From a checkpoint of a small multi-label audio tagger.
Model: log mel input, activation relu, layers 10.
Training: nadamw at rate 0.0022, 15000 steps.
Data: trained on synthesised imitations of 52 everyday sounds, one a clip, 39062 training examples.
Rows from expert 1 of block 5, named by matrix and row number. Rows with one number belong to one neuron. Each number is 128 + 32 x the weight over the matrix's rms, rounded and kept within 0 to 255. All counts start at 0. Numbers have three digits each.
# up: expert up (model.blocks.5.mlp.up, 64x64x128), inputs 64-127
# down: expert down (model.blocks.5.mlp.down, 64x128x64, transposed), outputs 64-127
up.1:116142119142136115136114136129119137136133109120134124134130119129136138120103080140129118133098134138107121113136123130144142124140116129141111143142135122138113098156117125125105137123117133
up.2:119205061212093126123075084149151164083123093059119179162124086107161199109021197178100132140014101147138114079228074120156189192127071050180023186155163104120072000243151190111114115041057187
up.3:118137118141132117134123133132123132133129114125133130129130122125131133118109091136128120133100134136114124116136124130139148125134121126137116138137132125135119101150118125125120134126122131
up.4:121122101139143085142134159125105137137122132137132093124106130098125145102097063138130115143049148165114133062132111113165222097134101130162092160159143141163128077176073119137116158176138143
up.5:090160078223076115118116043167173153110121062105155140162097128139144161106080250173105124141005122135203082045200074107145163143120084063166028164157178143124111000232183183153104131093084186
up.6:131139090177102098127137108131116166097120143145117124133098140079134148131057160143119124140019118171145135057172090101157207156107123066174049171155164111133138079184118158144157135118109167
up.7:093168080220071117115114037166164164094121073113143152162096131127145160111074255169107125141009112134201092051203075099135162155112099041163024168157181132115112001223181189151119124084076186
up.8:117159119177104139122125084131111160096118145125106161141118116090152153157093182160114131124071092145146113117160105104113144178127139059141077156136148088111134137149159161128143123083095149
up.10:079187064218064117111091020193195160093119036089150131169086143156161179110087255182100135130004126133218080050219053103137133144133061046168008172155198152119090000252201207152083130083069197
up.11:131133126136124129126124122128128132128126129118126129130128125136134134132123145135127129129126125125132129128135126132126118141127126117132119133132131124125124127137139137128128125110120128
up.12:126132126131130125131125129129125130128128124126128128131128126127129130125123108130128125128121129129127128125130127127131133127132128126129123130130129126130125124133125125127124131130127130
up.13:096191087228104130134091078142133154118118066064143187167130081116151195112018162186110105141014101145149098079212093115169190175136086080168034163154157094125088000228160165111103132051057187
up.14:125134125134129124129124128129126132129129122123129130130130123130132132124117112132128126130119128130124126125133127130132130131131125124131120133133129125130122119137127128126124128120122130
up.15:077185062224067125113085028191204148106122022059160124167092136170165194101083255188096130126012133128221080060227054120141126143140037064166018166152191156125075000255206203148064133077068194
up.16:126124129126128127128131129128123130130128130135127121125125135125130132131132126128129126130126127131125131121123127126125135124130128126129128127133130128127130140127124127129126134135128126
up.17:127203076208087131119081081147140167078119113072107176157120097101161189121033202174105134137029094146148119091216081113135173204119089037170029189144159099115083035220166197111128112034061185
up.18:078176063217066113112096024191198155103120034086158119168085144162159175107095255178097135134003133132223075045214054109140135133135054058169013169157195163124091000253200203158075136093077194
up.19:114145094192083114118144068147117174085122141153112151144094142091142145139076222145120122135030102152189124059169090083113178164100140042163047157150169108114157102173156174148153133102095163
up.21:117137105139142099137120142132121132134125116128136123132127117109127137106100073140128121140072146150108119096139121126157185112134112134149105144138135132147117076167094120125113140150136134
up.22:123118123158098118126170110127094166102118155170118113118090175084125142149115172125124102133051121160154143069116102095121174123115145069150086130136157114129174151145141142157156155164136149
up.23:128147124157118133121115104117110142112119145118115146128128122109147145145115184152121136134108105128143126132139115115108126171120119089135110158131138114121122148138157147120125126092111130
up.24:118141121140133118135117134130121136134132112119132127133129119130135136120107089139128121133103132136112122116137124130140139128138119126139113140139134123136115103153121126124110133120119132
up.25:127173091184096118122102103139125160087119133111112159145113106073139162125053166164110133140025104162143119080188096105149204178118110063163040191148151101129106062203132179120149121077099177
up.26:123131132141128127128127125128126129129126125118131130127127130132130134120119116133128126129120128129131129124130128126127129135131122121129126129130128122128126122130132128126130131124122131
up.28:128134124134127125129125128129127132129128124123129129128129125130133132126119122132128126131120128129123130125134126131130126134130126122133121135132130123128123122138130132128127126115119129
up.30:097186093191137116138084134139120150141124070074151152155138068127144181104041086172110106144025129157091094071185097138193196148163072132179048174175149112146084000238116140109073150096085168
up.31:105184108199094149117114051139122167079117138126095197159117113085154162166071208174114131122059068142150099127175100098112132201124158038137063154136158063104134131153173179118143123054078157
up.32:126116125120127117129141137124111130137127135144126103115115146118131134130131111125132122135113134141122144100115125118129154111135122123135125129150135134139137148132110120131122147162131123
up.33:108155103155140104140100144132118142144137097111139132138132099127138145110085068148121115142065133147091109088154115137166171129148099135159089155153139122143097061191106130117093138114112142
up.34:116153123157129121136110120128118141134128100100134128135129126143144154118088109145126112130102129130116136114145119133137113148142112109137102142148139112132109098162143136123109133101095133
up.35:121135119137133117133122132133122132131130116123132126132129123125133132119114093135128123133106134134119121117135123130137146124135121126135117136133131127133120106146118125125117132129125130
up.37:069194097226115129136079098152140139155123013031180137161123089160159221093030146193111089130025136145147096061206091137191155156164056133170032145151163106135073000251163151106055162082067174
up.38:129141120154116132126117111117122140112121147118116133130127115115145145148116184141119136132106109127144129125143118120109129164122124087139109160130143116118120142143149145124127126095108130
up.39:083192095239095139127089060149154149120117048054154163170125099145153199106034204187108100139027106134180096083212087123155149178132083086166036150143166106125088000233188170113091139052059179
up.40:129133125137126129126125120127125132127124129120126132129128125133132133130120141134127129129123125126135126127133125129127125141127126114133122133131131124127125124133137135126129128115121127
up.41:083177067218069117112097029185189159099121045091153131167090137150158173108082255179102132135005128137215080045214059104142147142129065053171012171158192151121094000247191199155090129087075194
up.43:107169115187112145119114057119119163090115131138093195162121113093145152168085215173115132136083078128145096142147106092099121185118146052132086147129157070108137159143173156103123131082096138
up.46:123132104140141094138126148130112137134124124132132103125116128109129141107097069139129120140065148154113130083134114119159196106135105129156100152150138136152122081172087122132118146158133137
up.47:126127128127129128129129126128126130128129126130128122128126131127130129131129116128128128129125129130129129125125128128126131125129127128128127129133130130128129130130126127129123131133128127
up.48:081186064217063114110091021193192164091119039092149131169087145152161177110087255181099135132002126135217080047218052100137137143131063044169006173156198152119092000251200208153087130085070196
up.49:114096119118137087135166148120086133146129145156132079099094169101135143122136084120135117139077146161111154054102119104133194076142110123151119138176146153153147159142076106146102171213142126
up.50:123135121136131119132124132131124134128127121124129126127129122123132131120116098135127125133109133133121126118136124129136144130132122123135115138133128125134120111145122128127124130126125132
up.51:113161112167134118135104128131116148139126095097134138139132113143147157118067089151127112136079126136103125101154114136153130151146106114151086150157145109134103075181133141118104136088093143
up.52:127151097178100112126125106128108168094116147141114137132104131076135150138071157154118120145026106168143130074166096100148189169113130068165049167146154102128133095181129163131155134106110164
up.54:112155119169131113133106126131111146140128099095138130135132121138146158112072095151130110135078130133109124100149114134148137149146102113150092147150143106133106081174137138122105138093090140
up.55:124136123139127121131124131130125133131128120124131131129130124130131133126114112136128125132112130130118126122136125131134133133132124123135119134133131123130120115144127130126126128116120129
up.56:140175081187105111123092123142131154100122123078120150144123091098152172107051157158104137143025127151131120082205088127159209171128074068182044193155147122130085020220126178121127113065087170
up.57:120174092178124116134092127132127151124122104081132151144133083124149168113056106160114122148040125147108113089188102139169178163142083101171060177166145120137087037213125154114106128069088157
up.58:076175078234077134119095033177193140121119023059165137170103125169152189104088253189102115131020124120216078071214072125142123148137054080156034155146179147130086000242211187142064139072071185
up.60:120162118183119137123105100125114154121114122093124164129131103138145164128079167157122126138088104122150122119159109128120122190126112080142093155140138098118114107159164159115123130059079142
up.61:122128138148127130127129119123121130130127133110132139128128133126129135113120135135131124130119124126140135124131128122125129139127121123128125123125125121123127124126141129125130134121122130
up.62:112138095199091111126143084136124167103123127143129152144102129092132144124071200146119115145022107149179120050170092091131194154099124058167049157157164117126145077185145163149153135110097169
up.63:086186067219065119113092028184186162091120045088147138166091137146159179108074255181101133133006122135211087052221058103139144151127067044169009173155193143118090000247193205150094125078068195
down.1:142119140106125138137128150119119128134127138128122123121130142126147137119155138103140115128138138143129178136118123138134059136125141130138137125143117120133130196126128128145123140122133123
down.2:154114191132096125143102200105153146126129127085152099139146181113166138068255169135148143123122130191126222172073132181092000087177184164174124068051094134178100255126152103145116106124169129
down.3:140120135110128133134130145124121131130128133132123115126131143126141133122147136106136121130135136138126161131117123133131070125126140129134133126138120127133130178128121125142124136125135126
down.4:173092130065146136137136167131116145148115128167110067156143154141142138110164184075148137121112132152106177088089103128141000073130170131131145119165118139161132176122077109165088135119148135
down.5:127099189152101107152118184102143116176122115070150077129155161143165100068255122160126177096105130209131249148126145235087010073206181178150127059078094126192105247105165100119054103123195128
down.6:162095137100135119141124170135149145130124109150124081179146132145128125068208159123136201116083117169102154095095119143109000031160198154140133092114116143185111188121100096158069096129155163
down.7:127102183159103100149115177109152121164123108076155081138156155140155097065255123170121191101092122199126221146124147225083016058206187174151124059070096129193100239110162094119056092128191138
down.8:119128135147120109138124143123133139120128128122110144155131106125118113088187121151133165132116116148114119135125135144112095082152160147135127097083121145156118190124149116129110107130130160
down.10:125107207177080097151106194088155101177124115044166065110162176137159093068255133172103179096109134211143255164136152255074012084228175184160122047061083122199089255095177087108054097122216132
down.11:128131129134120127128122137125127130127124128121128143127130125128133130125136113133128127129129125129131141134130131128124131128133130128132128127125126134128123148129137127126127126128128135
down.12:131126131123128130131129131127128129128128130129127127127129131127132129126134138121131125128130131131128135129125128129129110128126131128128129128133125127130128145126126126133126130127128127
down.13:136108204129103124152124183101132140150135134081139111138138170121188120080255143133159125118138144206125229175091135200100000105159167166161133065057087131167116255124174112138109121122166106
down.14:132127132123125130131127136125126129128128131126126128125129133126134132125137129122131124128131131132129143132125128130128103131128133128132131126131124128128127157129129126134127130126130129
down.15:121109217175075107152105203075143097181130126033169066094163186131173099076255134162105153101130143220153255179129153255074014107221169189161122047058079122190093255094182090105066109117227121
down.16:129126123124132130130129127128126131131128126131125127132129124130127127127128129126128131127122127129127125123127126129129126122126132131126129130142128130129129123128125125128124129128128131
down.17:143121180143098119138103187111148148116125126091147113143144161111150129069244158145144153129118123176120192164083138172090000080179179159168125073051103144175102255128154102139117101128156143
down.18:125105208171081100154107198083150096183124117046164062106164178140162093070255133165103175093112137215144255161138150255076014086230172187157123050069083123198090255094175087106050104120221132
down.19:132103134138135096142129152132151144143123097132126101182150109144121101062215117162127217115066105169103129107119134159098048019175194159132127082096114155189109178123121088133057087143156169
down.21:156108137086133139134136159124115136135123135145116084132133160128145139122154160084147118128137140146122181119098109133138023106124150129135139122148113129147135180125103120157116143122145124
down.22:129103114109151101147147131138137142159124099161114113185138095155114093072176119142135212117067109156099107077132127144118080029145184153113135104146136151167124140119103090142058100139142155
down.23:121133132152122116130120138123125137128131135117113166128133122125130117115162115145132134132132122131121126143128136130119131117141131138139124112102123139138120179123146119120124125127123146
down.24:140122138111124135135126147121120128132127136127123125122131140125143135121151134108138116128137136139130171137121124136132069134126138129137134126139119123133129187127128127142125138123133125
down.25:153106159115119121138115182127146146119119125124126098160143148125137131073225166126146172125115124169108175126093127156104000063160182152152133083079106143178112227123129107156098104123146152
down.26:128128133129122127130128131125126131129133128124129129126132136126133126127135128125127126131129129129127134132127130131125115124130130130128130126124124132126128153127133120125127128128134128
down.28:130128131125124129131125138125126129127127130125127131127129131127134132124138121125130126130131130131129143132127129130127109128130132128133130127130124128128125156129132127131127127127130131
down.30:157103186095107151154121193105117132149125144099128098125135185129195147087235171086176092120156156197136255169086120189123000140146153156157149094101094112151131255126147131162119145105158099
down.31:099136155171112096140120130120150140113128122107120158154130109115116103078214118181130182129109112159113107153128143158098092073161172157137124079045123132162118218119170112123112091132133161
down.32:138120110108141129134134126130122137139122121141121114144133123139126127126127139112132141125105129134122129106118123131135103099127147131123132134168133135133129122128108118130109130126131134
down.33:156112153093122145143123173114114129138124143122121106122130158125165146109186152088154103127149146162132223147107115154134002136128145134149145119133102117140132236125131133158122150113143118
down.34:130125142124113135139120148116122133133128134108134145118136139126158142121163122122133113130132135146134183152119130147124075135134148134142136120133111126125121223130147123135126131121143127
down.35:139120135109128132133131143124123130129129134132123116125130140124137133124143140108133121128134136134125158130117124132131080125125136127132133126138120128133129169127121125140123136127134124
down.37:139099211126090149159123198086115123174135154057145110106135176128218132096255140114154087117164163225145255189099131232111000154161155174168142070087079112157121255113191127131109133108184083
down.38:126130125147122121127117146128126138126128132122116155133135121129130121118157105144131135132135122132119126137126139133120126114141134136137121117101126139137119166129142124125126119124127145
down.39:123111207153095133149119180095125129159134143063153122117142165124197115091255115149143116115146147207138255191107146223093000120175161171161126056057084125163116255118194115119102115121184105
down.40:128129129134121125128122135125126131125128130124127140126132130126131128127137116131127128130130127128127135134129130126124128123132130130131127125122126134129126149130134127127127127128128135
down.41:130103201166087101151109194092153104176123116053160067118160172139160098068255134166111180096109134212138255157131148254080007081220178182158125051067085124198092255099173092112054099122211131
down.43:093135152178114093135122112120141139121135134116112195132133105111120101101199108180127163131119116146109097154136151148104145089146150153133116081046128127151129213110173115117118109128124149
down.46:160103132081136136132137161129117142141119132152114081142136156133142139118156170084144129124122135147114174104095108129140014091130158128133141120157117137152131177126093116157103135122148131
down.47:129126129125130128129130127128126129131128129129127128128128126130129127128128133124129129127127129129127132125129128129129126128126130128127130128135129127127129133127126127128125128128127127
down.48:127106206175082096149107194089157101177124114047166065112162176138157092066255134172106184096106133211140255162134151255074010079230177183160123048061084123201088255096174086109053095123215134
down.49:149097095068163127145147131136112144163111111166112078173142116161131126117128158089148163119071127148112130065103112134151058060125178133110151139211141144150136120121072098147079131120138139
down.50:139122133115126132131130141125123132128128133130124118128130137127135133122142138113135124130132132134124150127120125130129084123128137127132133125134121130133127166127122126138123132125133128
down.51:137123156116110140143122159113118134133129139107129136116136151124166143114182131109146106129138140157135201158112123154125031140139148138145141114128108122132123252130147125146122135117141128
down.52:148104140111132119140126164131145148127125116142115100174138127140127121070205152127144188122097119166103151107104121145111005048157188154140135094107113142180116193121118105155083101125142162
down.54:138119151116113138140125162111116135134134138107123134117138152126165137115176125107147108128139138150130196156110121153127038135135145136147139116131103129130123248132147123140120138119140126
down.55:135124132120126131132126142125125131127127131127124126125129138126137132124141123119134123129135133133128150134124127131128092129128134128134131127132123129130127166130129127135126131126130129
down.56:168108162109111130138104209119141142120117130112140088144146174118151144079225180111148144126129134169116214141073128161106000080164173146163132089083100146171108244131127108154111118123158132
down.57:155115168110109136144116188111119134132122140106135110129137171124169143088213160101160113126145140174129221157093124162118000121151158144156145097098103130151122255130145124157122135113151122
down.58:112107215172083116155112187077128105189131134039160090095153169133186098079255118161117140099137143220152255183133157255081032116206162187157125052062086121176110255096192103102072117118212110
down.60:113134148151111124137108150112123140121138136103121156121138139120152126113180101140139122135135122146124159168116134145107086121146144143149126108088107145135116237132166115121125127124132143
down.61:125131135133123121130126127125121135128136131125130133124135136125130119128138130130123126135127128127125133129123131133121122118131129130131130122121121134125128153124136114118127131133139130
down.62:140096146123135107147128163129143141151127103131123091178150130144139106067224123144139200110079116179106160112109129168101014029169191162136130085099107148189113196122123094138058099133161152
down.63:129106202171085099148107193093157106170124114051165070117162173136159098068255133171111179099107132209138255163127149251076006080221180181162122049061085124197090255102173089112060095123210133